config.yaml
model: "image embedding model"
translate: 0.12
targets: ["finish"]
arch: "vit"
norm: "layernorm"
norm_position: "res_post"
qk_norm: true
moe: "top_k"
moe_every: 1
patch_size: [6, 6]
beta1: 0.95
epochs: 6.1
decay_fraction: 0.2
warmup_steps: 460
weight_decay: 0.1
Rows from block 7 of a small image embedding model, named by matrix and row number. Rows with one number within an expert belong to one neuron, the router's apart. Each number is 200 + 20 x the weight over its row's rms, rounded and kept within 0 to 999. All counts start at 0.
Before each expert's rows are labels from the 100 images, of 14976, where the router gives the expert most weight on average: "responds to" is what is common among them; "peak at" is the part of the image that holds the peak. Only what is clearly more common there than usual is listed. The data: renderings of 100 made-up gadgets, each built of a few solids, in any pose. In brackets: how many of the 100, against the usual share in percent.
# router: router (model.blocks.7.mlp.router.weight, 4x512, trained with AdamW), inputs 0-102
# up: expert up (model.blocks.7.mlp.up, 4x128x512), inputs 0-102
# down: expert down (model.blocks.7.mlp.down, 4x512x128, transposed), outputs 0-102

# expert 3
responds to: glossy (79 vs 33.6)
peak at: top left (97 vs 14.1)
router.3,215,194,150,174,204,217,189,239,246,213,221,219,180,190,200,224,191,182,208,210,173,202,185,209,159,193,203,212,197,219,217,201,159,208,216,192,201,210,226,204,225,201,218,204,199,191,195,196,192,242,206,165,197,201,167,201,196,205,176,210,187,201,174,200,199,234,161,206,200,214,215,211,205,182,184,244,232,218,230,227,194,168,192,190,221,178,172,208,182,182,191,212,188,213,190,229,227,220,189,191,215,195,203
up.0,198,151,199,201,210,200,210,204,216,175,187,180,212,217,219,189,214,186,166,205,175,223,206,212,219,206,201,216,194,174,178,227,216,168,192,210,210,215,205,210,135,178,210,203,191,198,210,228,198,173,185,191,158,206,225,194,189,193,210,166,201,219,214,191,221,196,207,200,196,184,177,179,204,185,162,225,190,202,175,206,217,179,174,173,196,179,210,176,201,199,170,213,191,214,212,199,192,218,188,208,202,178,190
down.0,223,213,199,194,208,217,191,218,187,168,185,199,217,168,167,210,210,188,206,200,220,215,212,227,155,169,216,198,197,219,191,218,193,184,184,183,206,190,163,183,234,179,167,163,198,182,180,182,192,210,202,195,232,187,188,189,200,219,176,214,212,184,180,188,185,210,214,216,196,209,206,215,189,203,227,211,197,176,181,195,215,247,156,193,176,179,183,200,209,209,183,181,223,207,190,196,198,191,196,174,208,217,183
up.1,212,231,147,216,212,172,212,172,196,221,205,208,168,200,205,249,223,178,210,189,208,182,199,178,221,223,188,174,204,197,208,221,178,225,216,188,199,209,212,191,171,217,182,200,211,239,193,197,192,173,182,205,194,168,177,169,194,169,161,186,186,194,174,214,166,229,185,207,219,215,243,190,237,162,183,246,192,193,197,195,184,187,206,189,209,202,193,202,165,192,189,204,240,193,190,199,192,179,227,214,188,204,198
down.1,208,203,218,245,235,175,211,195,169,195,177,179,205,193,181,201,198,176,182,228,177,216,170,206,185,190,210,244,127,191,232,219,209,215,214,201,197,228,193,202,190,216,225,203,218,232,160,178,167,199,205,192,173,217,204,193,171,202,184,198,218,200,185,207,242,172,192,187,189,211,233,214,181,229,220,190,191,225,176,179,206,241,202,238,158,206,195,226,189,188,228,169,213,204,200,192,166,186,195,226,217,223,192
up.2,177,210,219,232,205,197,201,175,215,202,211,203,163,150,220,181,179,217,199,222,193,178,190,231,181,182,168,180,223,203,208,183,206,175,211,194,194,227,206,193,176,213,179,171,230,184,178,185,203,188,210,179,188,189,204,221,171,193,224,173,161,186,196,188,192,215,196,193,218,214,207,219,204,160,174,199,205,219,201,222,174,214,201,186,214,169,186,162,196,185,199,183,203,170,213,222,192,184,202,207,191,197,201
down.2,183,198,211,192,233,211,202,196,168,221,196,208,234,202,219,242,225,204,220,186,238,208,198,178,195,229,231,197,177,234,195,206,209,205,180,162,212,176,189,238,241,217,198,212,225,210,219,217,188,221,205,200,210,216,204,171,218,234,203,242,217,193,203,196,222,180,172,224,165,208,180,191,228,207,220,199,221,169,211,178,203,212,202,199,203,227,189,216,206,188,191,167,209,217,217,231,195,214,195,201,208,186,232
up.3,193,197,185,221,219,203,188,235,202,203,218,233,210,196,198,178,196,219,192,218,190,172,197,180,193,210,180,201,204,178,191,197,216,187,203,174,185,248,215,183,203,198,218,200,199,184,219,214,199,166,170,173,206,216,204,242,222,227,202,193,185,199,191,233,200,193,186,161,200,223,208,202,177,212,228,195,212,231,198,218,205,201,240,220,226,157,163,175,200,180,194,228,205,204,192,203,166,203,174,227,217,189,214
down.3,219,202,233,164,200,211,198,199,169,209,212,161,176,174,228,220,204,205,173,189,216,202,214,226,219,185,188,196,158,183,183,239,188,196,193,211,205,218,177,218,222,226,198,209,166,166,192,199,178,223,184,195,204,195,184,191,186,189,206,193,200,189,204,191,213,204,209,224,205,186,198,177,196,191,205,196,187,184,179,207,217,148,157,197,197,231,219,176,231,211,200,164,200,186,170,173,206,221,204,165,189,222,203
up.4,221,178,183,205,190,190,194,194,210,195,181,188,222,182,170,226,211,195,212,176,199,197,184,168,197,204,196,171,192,185,202,198,186,213,184,197,211,221,187,184,168,165,255,217,195,220,206,194,192,182,181,171,206,216,214,200,214,208,179,171,252,211,184,182,184,213,229,178,213,211,206,204,206,210,223,194,194,230,220,199,190,236,223,217,182,220,184,199,217,190,243,169,216,222,180,191,192,222,186,213,188,207,207
down.4,196,176,221,194,200,167,174,188,215,207,213,179,216,211,208,159,183,190,155,194,206,192,224,219,198,216,193,208,228,214,215,238,242,197,237,201,186,228,189,206,206,180,211,214,222,220,197,194,198,198,204,193,197,204,206,191,185,193,187,204,166,176,181,216,224,200,204,223,231,222,216,176,203,210,167,181,192,199,204,220,212,153,171,199,246,195,223,230,186,192,224,185,197,198,191,204,197,198,211,211,234,227,191
up.5,192,188,190,187,242,148,226,199,215,220,191,221,189,210,207,191,217,222,203,216,226,185,215,251,223,179,234,195,187,166,190,232,200,197,176,168,201,239,220,203,188,233,226,152,199,200,204,177,188,238,211,219,185,192,200,192,210,173,230,235,221,189,166,166,209,163,191,208,180,184,175,194,180,197,219,184,189,182,205,190,190,227,208,181,163,222,160,186,210,223,215,195,190,226,192,167,197,190,191,201,213,214,216
down.5,198,185,199,185,189,224,178,211,164,189,228,202,188,191,221,227,174,195,197,204,225,219,169,171,160,167,210,211,203,237,211,180,222,166,195,185,201,169,202,175,216,175,176,191,198,201,185,201,222,201,212,218,193,216,180,188,217,214,191,212,224,219,214,191,210,225,173,169,185,178,154,205,219,182,198,201,190,232,185,160,209,215,165,257,209,193,232,184,198,210,217,174,205,212,207,176,186,193,195,192,205,189,203
up.6,198,169,201,202,194,210,194,172,225,188,210,180,209,222,191,204,232,173,199,190,187,232,174,191,232,221,167,176,193,218,200,190,184,190,223,227,182,160,174,176,171,216,243,193,219,203,187,162,195,194,218,172,177,212,189,192,216,195,168,201,207,263,193,205,178,259,194,205,206,198,238,192,213,210,213,198,216,184,189,212,224,217,214,161,187,170,207,204,227,215,193,205,157,210,203,201,176,242,201,192,176,191,206
down.6,215,213,240,192,212,180,191,188,205,243,164,179,174,178,192,191,198,176,149,206,155,168,206,206,172,224,209,229,148,183,176,246,205,195,220,210,212,226,211,193,191,207,177,205,198,197,165,219,192,228,225,183,174,211,209,207,192,195,202,208,174,195,187,175,187,186,199,187,197,216,210,180,214,229,189,192,179,236,239,205,171,225,185,212,212,198,169,192,199,214,225,188,190,191,170,194,182,187,201,199,206,191,190

# expert 0
responds to: metallic (91 vs 33.6)
peak at: top left (100 vs 14.1)
router.0,202,215,202,205,181,192,185,199,193,209,198,213,182,199,193,194,222,194,190,198,160,179,217,169,209,209,231,195,213,176,215,211,205,177,197,166,199,169,195,165,240,197,201,233,231,225,185,168,208,216,224,198,190,203,210,180,154,195,204,208,185,172,192,240,186,162,200,192,161,221,193,176,220,200,194,164,183,216,195,210,215,191,211,161,216,227,242,186,196,192,214,176,238,201,222,209,176,191,241,231,178,191,187
up.0,181,212,224,166,187,205,178,208,204,204,208,200,176,209,264,162,200,173,205,221,185,239,184,216,191,173,205,209,194,207,223,212,182,227,215,198,180,196,230,206,160,174,209,218,182,203,188,200,139,201,161,205,201,198,210,194,221,174,205,196,196,217,212,194,217,234,201,202,198,238,155,216,208,203,221,166,208,200,205,236,191,226,245,168,183,227,191,205,194,216,184,229,182,184,242,202,216,229,190,188,183,216,211
down.0,236,189,181,186,194,207,229,180,222,215,177,170,207,195,196,181,252,174,208,215,191,167,219,221,214,197,224,237,239,193,181,193,198,183,194,191,199,205,198,221,215,223,213,222,212,188,211,164,230,220,217,207,206,198,218,193,171,156,226,214,230,209,199,184,206,240,162,234,204,233,199,218,198,198,185,233,204,190,189,214,185,193,218,203,205,206,192,226,171,209,195,209,219,188,211,213,201,147,216,208,173,193,160
up.1,198,202,198,194,186,220,226,214,226,171,236,211,199,191,216,216,188,206,212,213,166,206,232,228,204,178,215,205,207,164,167,154,170,214,212,192,227,193,195,196,205,230,169,211,166,198,211,196,168,211,208,221,212,184,190,185,185,206,201,246,221,199,178,164,208,239,212,192,199,180,196,203,190,165,208,211,208,215,200,203,184,193,223,204,222,186,236,204,209,226,225,234,217,225,209,148,182,168,193,186,193,201,217
down.1,189,197,210,228,201,154,181,174,223,201,211,233,169,211,205,210,188,183,240,236,150,214,198,172,206,214,192,222,225,208,241,213,197,230,197,178,157,184,216,202,191,193,182,184,188,198,236,214,198,196,207,194,242,205,199,237,178,182,216,174,187,215,199,198,200,235,214,192,204,159,188,209,186,175,210,200,213,212,229,191,192,208,220,187,189,191,197,193,199,195,192,212,212,221,197,224,160,184,194,214,212,209,170
up.2,195,231,168,188,206,215,233,197,199,154,216,192,223,196,222,216,179,193,221,226,205,239,186,193,187,200,201,178,207,197,180,191,196,216,207,203,213,239,205,179,223,202,222,189,205,208,189,196,168,188,200,186,184,209,186,239,191,203,180,211,206,163,226,176,191,219,182,183,186,176,215,220,215,215,195,197,227,206,203,216,232,199,164,206,202,198,171,190,224,180,204,202,184,196,165,164,203,194,204,191,183,231,186
down.2,169,223,162,208,194,176,195,193,202,180,227,167,220,185,171,187,235,259,188,220,216,230,236,210,154,182,163,244,199,177,202,181,220,205,199,191,191,162,191,164,204,173,184,194,195,183,219,155,190,215,154,225,200,206,194,208,200,227,186,203,235,196,217,187,187,181,175,211,188,219,193,201,211,230,204,193,188,256,198,185,191,218,198,183,198,198,189,205,209,190,223,222,184,184,213,220,213,221,207,223,204,216,207
up.3,172,211,222,207,216,207,185,176,229,218,206,189,236,212,198,194,226,204,207,200,212,214,211,228,196,176,186,214,178,208,184,193,186,163,200,216,228,205,226,196,172,190,251,143,186,229,219,218,211,222,191,208,193,211,214,200,202,174,196,216,234,225,153,191,188,220,202,214,221,200,186,255,231,195,220,197,213,209,167,173,176,223,206,204,204,244,210,213,175,223,190,225,199,186,199,203,225,180,233,216,244,176,208
down.3,209,219,194,189,207,203,189,198,189,164,200,216,192,208,176,189,203,205,190,199,230,211,220,201,208,203,157,191,218,198,204,195,203,216,197,201,173,209,181,197,217,235,172,205,202,200,248,195,217,214,173,203,183,202,209,192,222,207,168,174,207,216,220,212,214,181,181,198,182,207,215,207,178,178,259,240,197,198,194,233,191,200,186,213,200,170,208,169,198,164,187,187,218,190,204,213,208,205,205,190,190,153,215
up.4,174,195,195,203,160,203,193,200,191,219,182,184,175,239,215,177,204,183,214,179,169,183,208,187,220,195,191,214,199,198,196,197,218,172,179,199,186,178,201,184,221,206,172,220,187,194,219,235,206,237,173,194,218,193,228,208,165,176,195,196,193,218,194,174,164,195,236,218,207,235,228,183,201,210,208,177,217,209,158,202,205,189,214,241,190,236,222,179,204,220,203,195,166,232,228,188,191,183,177,228,197,205,197
down.4,205,233,234,188,195,179,180,196,179,181,208,192,180,175,244,196,197,223,221,172,225,211,221,184,190,189,176,205,208,196,206,197,209,185,208,210,208,207,202,192,185,230,179,200,223,180,221,216,184,187,161,220,206,199,228,184,204,176,239,224,233,189,184,176,226,231,214,179,186,214,214,194,186,207,214,187,168,195,201,209,218,181,201,229,202,199,236,147,197,174,179,212,195,178,180,200,203,217,227,244,204,231,219
up.5,198,197,178,179,207,207,220,229,212,201,183,212,216,220,232,192,216,174,187,223,232,195,214,208,188,202,193,221,203,198,192,182,187,177,224,183,168,215,208,186,195,176,211,202,185,180,206,227,193,200,176,203,191,181,199,226,206,214,185,186,211,165,229,191,231,165,175,176,217,203,229,182,206,179,182,202,243,170,188,236,204,203,183,207,231,173,210,221,205,205,183,182,221,207,188,214,175,160,225,219,182,182,197
down.5,184,210,220,202,185,221,197,210,177,172,215,233,167,207,174,218,206,211,204,183,206,216,174,225,163,139,213,197,195,184,202,189,217,187,199,208,200,181,162,227,205,181,238,169,169,218,165,207,222,180,218,200,188,201,183,178,172,227,230,181,220,155,188,204,166,189,205,187,228,202,149,198,207,210,235,186,163,191,211,148,189,186,235,174,185,205,175,195,223,223,170,199,211,176,168,211,178,210,191,187,173,202,135
up.6,201,187,198,175,186,206,226,214,189,227,190,201,169,192,192,206,204,221,180,219,200,226,200,211,155,206,188,222,196,178,184,189,162,198,193,200,183,228,191,234,202,249,169,194,209,168,197,217,192,181,191,184,209,206,202,183,215,197,167,210,222,179,191,210,193,176,187,200,188,193,220,159,215,200,188,232,187,212,217,197,246,192,206,186,185,194,210,192,169,185,195,183,243,231,183,200,219,231,171,192,218,193,206
down.6,197,174,180,192,202,191,218,224,213,202,223,217,184,182,212,205,227,166,218,225,226,192,221,180,209,146,215,181,213,171,203,203,201,197,166,186,220,169,198,210,222,202,232,212,179,201,167,214,218,166,165,193,184,231,197,190,190,197,218,165,217,193,220,208,244,182,179,224,163,165,176,191,210,218,172,187,181,193,243,202,183,212,187,197,203,166,165,185,192,204,194,226,214,209,209,246,198,169,189,201,165,193,183

# expert 1
responds to: matte (100 vs 32.7)
peak at: top left (100 vs 14.1)
router.1,182,204,227,211,222,209,199,189,197,190,188,176,217,188,212,216,167,211,169,202,228,205,195,220,194,233,188,178,199,185,198,229,202,227,211,195,208,218,202,232,177,196,220,210,158,204,201,183,192,195,179,223,203,207,187,218,223,187,196,210,226,226,227,191,186,204,224,208,206,234,207,203,192,202,211,194,219,208,149,169,183,232,185,219,178,208,193,223,217,203,229,168,197,232,174,206,219,190,191,192,208,208,211
up.0,171,202,205,169,212,224,190,238,203,189,166,203,184,204,210,213,212,191,163,199,252,222,182,203,184,195,210,208,170,219,172,189,212,211,161,191,187,191,204,217,210,189,198,230,202,181,194,187,195,217,170,189,199,209,179,209,198,168,191,215,215,215,224,157,206,205,172,195,161,224,187,197,167,207,181,192,190,188,148,209,222,202,168,161,186,233,211,161,217,179,195,179,196,198,218,209,172,182,190,213,213,217,215
down.0,199,214,205,197,200,171,158,195,222,218,224,227,179,197,217,198,166,211,215,190,215,160,227,170,240,215,194,227,191,172,170,206,210,204,216,198,207,221,189,198,190,185,205,195,204,204,213,231,236,169,222,203,211,218,213,162,212,207,214,161,187,185,232,215,188,222,228,182,210,206,229,182,181,213,199,201,215,208,239,179,208,208,168,220,189,195,204,224,187,188,188,191,177,246,225,212,202,182,218,216,212,210,218
up.1,179,207,172,198,208,222,219,208,198,209,230,193,185,194,195,207,229,191,188,216,226,190,218,218,191,197,193,187,208,222,184,233,186,167,192,195,218,175,213,172,200,210,188,192,184,215,219,203,164,201,190,206,211,214,212,201,218,207,178,152,198,176,211,227,216,210,167,135,222,194,181,223,168,210,187,218,190,191,163,171,223,188,194,199,168,189,215,179,184,201,226,174,186,191,181,214,214,161,178,201,213,185,194
down.1,189,204,200,204,210,170,196,222,252,242,194,215,208,236,205,222,177,187,204,173,183,237,176,223,213,223,219,233,167,182,225,217,189,227,204,191,194,224,215,204,204,178,199,164,219,210,215,204,212,190,190,215,200,193,228,198,200,179,181,194,178,190,207,230,161,194,197,184,207,210,222,201,202,211,188,230,190,254,209,188,219,199,248,191,230,203,235,203,210,181,177,196,246,183,233,194,199,203,224,195,179,202,181
up.2,223,220,201,194,185,239,177,177,212,235,240,212,216,210,216,186,190,183,177,201,182,218,209,222,181,154,196,189,233,243,164,221,214,194,187,223,215,197,228,198,182,198,255,176,182,218,160,197,200,177,270,240,201,231,199,210,210,239,181,225,211,196,196,220,174,201,227,203,187,233,238,216,215,193,199,159,241,188,192,166,155,211,222,185,179,221,198,228,196,206,193,186,170,201,173,208,210,218,227,240,194,240,198
down.2,181,204,209,213,230,207,212,196,192,210,208,192,195,225,213,212,208,192,219,193,221,197,228,181,183,210,244,208,195,192,222,235,206,198,207,210,197,171,233,238,191,220,200,193,177,185,212,190,197,196,182,212,197,216,221,161,198,200,207,182,220,203,182,188,198,189,200,214,241,199,207,200,195,212,209,160,180,202,210,202,203,174,217,192,217,225,181,173,203,194,221,188,218,195,180,195,204,172,184,204,142,171,222
up.3,221,224,187,197,236,196,196,189,213,193,187,205,213,204,182,211,197,191,180,215,217,219,207,171,179,185,186,184,214,153,186,179,203,230,199,228,188,171,182,177,219,199,246,213,234,188,234,190,202,165,204,211,179,222,218,203,144,231,191,189,217,221,194,210,171,205,231,209,195,228,190,206,199,163,208,194,214,170,232,199,203,197,199,201,169,236,187,213,218,195,212,168,244,191,209,180,187,237,195,188,226,213,181
down.3,178,199,185,173,217,165,196,182,186,164,194,200,190,201,211,203,177,201,227,224,227,183,203,195,214,196,213,190,186,207,243,197,204,221,195,201,194,188,229,175,200,174,171,219,171,236,183,198,163,205,238,191,201,199,181,194,167,264,168,206,198,212,207,196,210,220,190,162,211,172,206,162,211,220,205,197,206,178,206,175,185,239,207,218,207,217,173,157,238,183,183,196,222,199,212,225,222,195,204,231,215,196,188
up.4,185,204,202,153,212,246,222,194,208,247,245,200,143,181,234,178,188,206,187,183,227,195,190,166,177,222,238,203,177,182,205,178,197,187,198,218,222,178,167,218,198,198,185,207,214,195,171,180,181,209,204,196,172,182,212,195,203,179,190,217,264,224,197,201,191,190,200,181,240,195,200,214,201,212,227,205,163,232,176,198,218,177,216,178,183,193,217,191,207,176,188,195,185,187,197,201,224,208,217,225,190,216,210
down.4,198,192,162,186,195,199,169,179,195,183,203,208,181,211,178,202,191,189,184,165,192,230,213,218,230,212,143,216,203,213,212,189,208,227,163,214,193,233,206,196,206,193,183,192,200,169,204,215,224,185,220,198,208,212,207,177,208,207,188,189,230,167,210,188,199,193,224,220,202,206,196,232,183,158,189,203,223,204,220,198,195,213,189,172,190,188,171,217,178,225,206,226,191,180,225,200,203,202,188,174,199,228,217
up.5,195,217,180,196,207,211,218,191,216,199,214,177,188,194,251,180,188,188,207,214,178,210,210,235,193,240,222,190,199,201,212,215,193,194,169,174,188,167,203,227,184,203,189,200,201,160,199,221,191,204,215,180,177,189,199,193,200,192,263,194,214,184,194,174,211,217,174,209,201,211,170,203,201,206,208,200,189,233,186,169,191,211,208,151,210,158,198,191,202,209,184,221,195,221,227,221,192,188,214,208,203,180,214
down.5,188,200,194,217,212,231,200,205,229,217,225,199,209,208,207,205,183,230,166,185,225,244,184,200,191,222,195,221,183,187,202,200,206,175,202,174,208,207,215,197,197,191,227,208,191,206,231,201,202,225,176,232,211,210,219,190,231,217,159,199,214,225,243,200,199,231,190,179,178,211,166,182,199,202,205,151,213,212,200,205,164,185,172,213,212,186,208,221,216,225,199,176,210,218,216,157,200,209,229,228,224,222,212
up.6,212,191,192,223,211,191,179,202,224,183,213,196,226,208,188,182,177,185,180,200,203,173,196,179,205,204,206,173,232,201,187,186,193,197,228,251,191,179,184,209,180,214,184,193,201,200,186,195,178,243,173,173,214,197,184,194,195,217,229,157,214,230,240,206,210,168,210,177,219,211,202,242,217,227,182,220,213,180,196,207,176,178,221,212,176,227,223,170,207,208,193,224,227,195,232,176,214,180,225,175,173,176,240
down.6,192,214,164,211,172,203,154,196,193,206,220,215,188,210,198,219,169,190,157,218,190,220,184,205,209,194,178,210,206,235,233,200,182,237,181,187,181,231,181,237,207,199,207,189,202,161,187,200,217,190,179,169,160,207,241,215,214,175,192,203,172,197,209,182,210,185,208,205,233,186,226,194,193,218,192,173,181,233,189,172,186,195,204,188,194,206,217,236,201,217,215,177,229,223,160,212,214,181,203,206,245,216,204

# expert 2
responds to: glossy (72 vs 33.6); white (37 vs 8.6)
peak at: top left (82 vs 14.1)
router.2,179,193,207,217,195,185,211,194,187,197,187,211,196,198,191,178,201,207,241,187,235,215,214,188,201,156,185,208,204,206,185,167,197,186,179,221,189,198,200,197,180,194,177,183,209,174,191,237,205,156,160,205,203,201,225,194,202,205,211,181,204,208,165,172,217,202,192,190,225,136,191,218,174,212,214,218,182,179,215,179,221,195,206,241,185,191,211,198,192,235,182,227,176,182,213,186,182,221,184,202,198,190,185
up.0,192,238,214,220,186,201,189,214,198,218,168,203,195,233,207,230,238,192,218,193,218,194,205,172,186,212,188,192,171,227,169,160,172,200,201,187,193,206,193,219,209,220,180,200,187,199,217,165,208,208,211,195,193,207,194,211,216,166,193,233,211,209,204,217,153,207,217,202,209,195,212,195,197,219,177,222,189,206,209,186,197,239,182,215,200,188,161,181,217,174,201,192,194,189,214,191,231,199,184,205,195,196,204
down.0,243,216,213,218,211,160,210,225,213,219,212,209,214,199,207,196,172,194,176,184,191,215,197,240,192,175,198,208,192,179,208,173,193,204,205,173,197,200,201,202,223,239,189,210,197,170,190,171,189,183,213,187,176,188,216,215,169,203,238,199,175,212,180,210,196,207,190,196,158,193,180,225,206,183,176,225,185,192,230,200,196,245,185,242,184,210,194,195,227,241,280,240,195,229,172,206,171,204,227,160,186,213,197
up.1,201,217,220,220,204,207,195,170,155,231,204,216,185,175,225,212,193,207,214,171,199,223,204,223,205,185,197,225,197,221,204,193,174,178,197,233,186,174,198,208,176,193,213,176,181,160,192,225,240,189,230,217,209,178,238,201,183,202,195,162,212,214,218,191,204,229,229,211,207,172,168,223,249,176,216,183,172,195,216,201,173,210,192,213,196,234,166,192,204,205,211,195,203,179,187,221,220,227,186,192,196,206,223
down.1,200,215,207,208,204,225,200,209,236,209,174,214,225,196,207,219,234,210,191,240,213,143,168,190,250,226,202,215,204,217,201,191,197,205,186,218,237,192,158,196,222,250,205,189,218,224,182,169,175,218,202,185,170,211,206,183,208,190,163,236,191,181,231,191,211,207,183,212,197,200,225,176,202,187,199,219,237,190,182,191,234,186,227,167,201,212,196,232,213,218,190,227,226,215,206,214,215,215,215,210,202,180,222
up.2,216,225,193,183,207,211,185,192,201,225,186,221,195,193,200,177,196,212,203,190,180,188,169,198,183,236,182,210,225,243,217,183,219,213,203,203,183,190,209,185,174,187,212,196,225,199,174,225,215,205,185,223,205,195,200,204,211,247,202,198,199,200,216,184,256,181,200,176,207,235,180,191,220,199,215,188,185,161,241,236,183,187,189,179,172,206,163,225,187,203,220,207,179,190,214,181,175,187,159,219,188,221,203
down.2,189,222,205,195,188,188,226,181,189,210,187,221,251,195,191,212,253,197,175,196,240,252,191,180,218,210,220,211,216,205,229,215,228,211,225,173,203,202,198,191,218,222,182,200,202,195,192,216,228,204,178,222,209,188,194,177,209,193,180,202,209,208,184,219,210,223,156,164,170,180,208,222,192,182,195,186,226,214,182,222,216,208,198,210,166,180,213,192,193,202,205,197,209,208,200,196,230,160,219,185,169,226,218
up.3,232,174,203,208,247,199,199,246,201,192,178,188,197,179,191,170,188,183,234,182,172,194,210,222,200,200,172,179,200,204,238,208,217,212,227,242,190,192,191,214,172,210,205,201,176,215,218,195,167,198,212,195,216,170,225,178,201,184,205,189,197,211,225,208,208,232,191,199,187,188,183,158,198,154,217,228,221,210,215,173,180,199,224,207,169,161,187,209,194,191,173,213,182,191,194,194,210,182,185,204,186,220,197
down.3,200,172,198,201,179,210,164,228,183,173,231,210,190,222,175,195,218,188,178,230,224,193,234,171,229,181,212,207,181,201,166,186,212,162,211,201,196,216,231,203,176,206,177,199,171,221,183,176,227,216,179,194,193,203,193,201,195,134,160,173,224,219,217,185,205,212,199,170,200,175,198,161,227,186,201,192,194,208,198,224,184,167,191,204,206,202,183,236,177,216,212,163,212,166,186,170,224,233,174,223,216,232,164
up.4,209,242,222,205,156,204,194,208,194,216,165,187,212,175,198,201,198,218,209,188,211,194,182,209,218,171,184,174,169,150,197,189,199,246,170,229,186,207,225,233,214,219,193,227,188,228,220,167,206,195,221,208,195,233,183,220,227,195,187,207,169,204,208,201,207,217,227,220,241,191,182,197,183,206,181,164,235,194,199,205,195,242,208,193,189,206,197,204,206,201,183,229,186,173,202,211,179,186,185,209,204,193,162
down.4,205,206,185,200,209,188,190,216,186,206,185,206,192,196,260,158,189,222,159,213,214,213,177,206,185,250,205,208,210,250,228,192,192,176,203,203,195,196,192,183,178,182,211,209,188,159,182,210,194,180,184,206,201,211,201,175,198,159,250,208,199,174,204,218,201,192,178,184,188,164,201,213,208,202,182,196,225,235,215,208,183,212,212,220,180,180,196,163,182,207,203,183,199,231,201,200,176,211,181,191,191,179,195
up.5,189,197,202,215,190,194,192,225,214,208,204,213,229,166,220,211,205,225,213,187,211,204,206,208,231,192,169,172,202,199,223,210,188,156,223,195,219,186,204,182,180,214,162,151,193,204,179,203,185,230,210,209,222,211,217,165,173,195,195,170,214,229,204,203,181,204,182,186,188,219,214,221,207,195,225,212,204,198,150,202,218,212,245,202,226,213,183,211,217,179,214,184,199,174,213,192,237,185,200,180,156,183,177
down.5,173,197,172,198,188,229,188,163,187,200,227,200,220,204,186,214,206,168,185,196,192,176,206,204,194,226,206,197,227,217,170,168,193,207,221,236,204,185,224,214,181,204,232,199,193,234,186,193,198,167,151,211,191,194,219,207,187,184,209,195,228,200,199,170,211,211,216,190,175,204,193,175,203,193,184,214,208,205,201,191,224,206,193,199,198,238,175,196,229,217,184,178,206,203,155,197,202,202,201,209,194,172,155
up.6,211,179,242,158,198,202,226,199,168,182,194,184,207,219,202,198,190,212,212,208,205,193,202,216,198,159,220,214,220,201,180,208,247,202,184,252,198,199,209,196,179,164,190,206,223,233,194,182,214,194,192,166,218,203,223,205,177,152,202,209,221,204,242,215,218,213,188,192,204,205,197,174,217,192,199,204,202,209,192,217,207,224,188,192,193,190,212,166,193,212,185,163,208,204,225,191,162,208,221,193,196,192,185
down.6,176,221,193,249,214,197,203,201,192,198,207,202,212,203,192,190,197,182,203,198,198,180,189,217,236,176,200,204,178,186,218,212,195,176,188,177,207,180,177,203,171,215,185,224,226,201,231,228,173,188,232,195,177,178,181,243,212,198,235,189,196,258,185,186,184,254,173,170,197,225,203,220,187,212,214,191,209,197,227,200,215,208,217,214,210,231,183,196,202,186,198,141,180,170,200,193,208,216,157,194,190,226,194